A small image denoising model, trained from scratch: 5.79M parameters, trained on simulated stained blood smears.
Rows from block 2 of a small image denoising model, named by matrix and row number. Rows with one number belong to one channel. Each number is 50 + 15 x the weight over its row's rms, rounded and kept within 0 to 99. All counts start at 0.
After each channel's rows are labels from the 100 images, of 14848, where the channel reaches its highest value: "peak on" is the class under the peak. Only what is clearly more common there than usual is listed. The data: simulated stained blood smears.
# convs0: first 3x3 conv (model.enc.0.2.convs.0.weight, 48x48x3x3, each kernel summed), inputs 0-47
# convs1: second 3x3 conv (model.enc.0.2.convs.1.weight, 48x48x3x3, transposed, each kernel summed), outputs 0-47

convs0.39:52 44 46 49 44 64 33 53 57 48 42 57 57 58 74 43 67 49 42 58 56 47 73 35 44 04 50 37 43 46 56 42 54 57 30 57 12 61 35 45 43 68 34 65 81 85 34 51
convs1.39:51 49 46 29 58 57 21 73 52 26 45 45 32 53 84 46 54 72 63 40 55 22 58 67 67 45 60 43 54 40 25 46 42 76 61 71 67 37 60 31 77 67 50 37 35 46 48 44
peak on: large cell

convs0.34:53 59 36 21 69 40 34 63 54 31 93 47 40 40 77 62 31 69 76 43 48 35 49 61 58 35 56 37 48 28 24 24 44 60 41 58 39 46 47 43 61 49 31 50 33 44 48 38
convs1.34:59 48 63 43 43 90 52 23 48 59 58 78 83 41 33 35 66 26 62 76 37 77 52 47 57 44 50 55 51 46 49 50 54 56 64 49 50 68 59 57 62 43 74 59 48 82 49 62
peak on: platelet

convs0.22:64 52 54 47 29 87 45 55 73 50 79 44 54 58 27 56 35 57 59 38 63 64 55 48 44 39 54 57 50 55 75 55 51 54 47 73 71 55 57 48 36 51 57 52 60 99 64 35
convs1.22:39 62 54 53 57 47 61 71 65 63 22 43 56 43 39 47 12 47 54 57 69 37 43 64 64 65 46 64 38 59 36 45 44 31 46 50 28 35 33 20 68 69 52 48 47 05 46 51
peak on: nucleus

convs0.38:62 59 41 26 55 43 69 70 53 42 25 56 60 51 41 25 53 58 56 48 54 78 47 25 22 51 60 38 43 36 40 28 54 55 36 29 29 29 35 71 32 58 37 61 66 24 37 62
convs1.38:45 41 39 66 54 60 39 37 36 39 56 84 45 61 51 54 38 67 43 21 88 60 64 52 73 54 44 66 60 47 68 63 46 39 66 81 81 64 61 36 50 48 54 47 40 77 57 46
peak on: small cell; large cell

convs0.20:32 59 50 31 35 47 70 37 61 60 34 77 56 79 42 40 62 62 39 35 60 08 55 67 55 42 36 53 49 47 50 13 38 43 49 56 58 40 47 44 49 51 29 46 18 27 45 44
convs1.20:36 44 41 62 64 53 51 99 59 56 44 32 47 40 17 61 48 50 45 62 43 32 52 63 65 74 40 54 64 38 64 70 40 34 35 26 41 57 51 29 61 47 33 50 44 16 45 49
peak on: large cell

convs0.4:68 51 40 61 61 52 62 31 63 55 42 44 60 34 81 40 63 53 59 48 26 16 60 12 42 62 36 58 56 40 47 40 50 67 69 50 48 43 44 68 56 66 49 64 66 19 40 78
convs1.4:52 41 73 45 43 39 60 99 51 66 48 59 33 42 17 52 28 37 47 59 58 34 50 62 64 62 37 62 47 47 42 66 57 41 43 23 27 50 64 22 52 54 48 49 34 28 50 35
peak on: large cell

convs0.36:52 60 46 35 47 38 05 49 64 56 55 39 39 39 72 42 63 44 51 51 47 53 64 44 63 48 34 51 37 38 19 25 45 53 42 18 49 43 31 51 37 50 43 52 97 49 56 32
convs1.36:44 47 52 31 59 34 54 14 51 38 17 50 37 35 36 44 51 55 51 56 56 42 55 86 82 50 51 58 42 36 27 46 60 64 33 34 25 52 69 33 30 60 42 57 29 50 45 65
peak on: large cell

convs0.15:49 16 49 40 78 51 60 46 38 35 55 44 50 37 77 41 68 43 49 47 54 00 44 32 45 43 46 38 44 53 70 45 59 45 51 72 53 39 45 63 41 55 72 52 47 63 62 50
convs1.15:56 61 62 34 42 39 48 54 78 67 34 50 31 41 13 57 17 48 52 46 29 18 53 54 62 63 70 75 52 57 44 54 53 32 44 26 30 54 62 28 42 57 37 53 44 28 50 52
peak on: large cell

convs0.17:42 42 36 29 40 57 22 33 60 39 40 46 42 41 81 58 19 47 52 35 52 44 47 18 31 24 34 48 57 28 61 34 49 40 47 67 33 48 41 44 54 74 60 60 52 71 42 76
convs1.17:45 42 55 50 59 59 09 66 62 38 65 50 79 58 60 44 68 56 49 52 39 07 50 70 63 41 58 32 63 51 53 48 41 36 55 61 45 65 73 35 54 40 33 47 59 84 68 49
peak on: large cell

convs0.37:60 48 51 48 28 59 45 42 65 56 58 65 43 72 74 43 54 53 54 45 29 00 50 47 51 53 41 50 40 66 30 45 52 36 39 55 43 40 47 51 19 27 43 44 59 69 53 17
convs1.37:34 55 70 36 59 65 75 48 33 26 57 64 81 35 50 52 45 18 49 49 58 84 20 53 65 48 53 34 70 45 59 60 56 63 64 49 33 48 76 68 48 56 65 46 32 49 47 60
peak on: small cell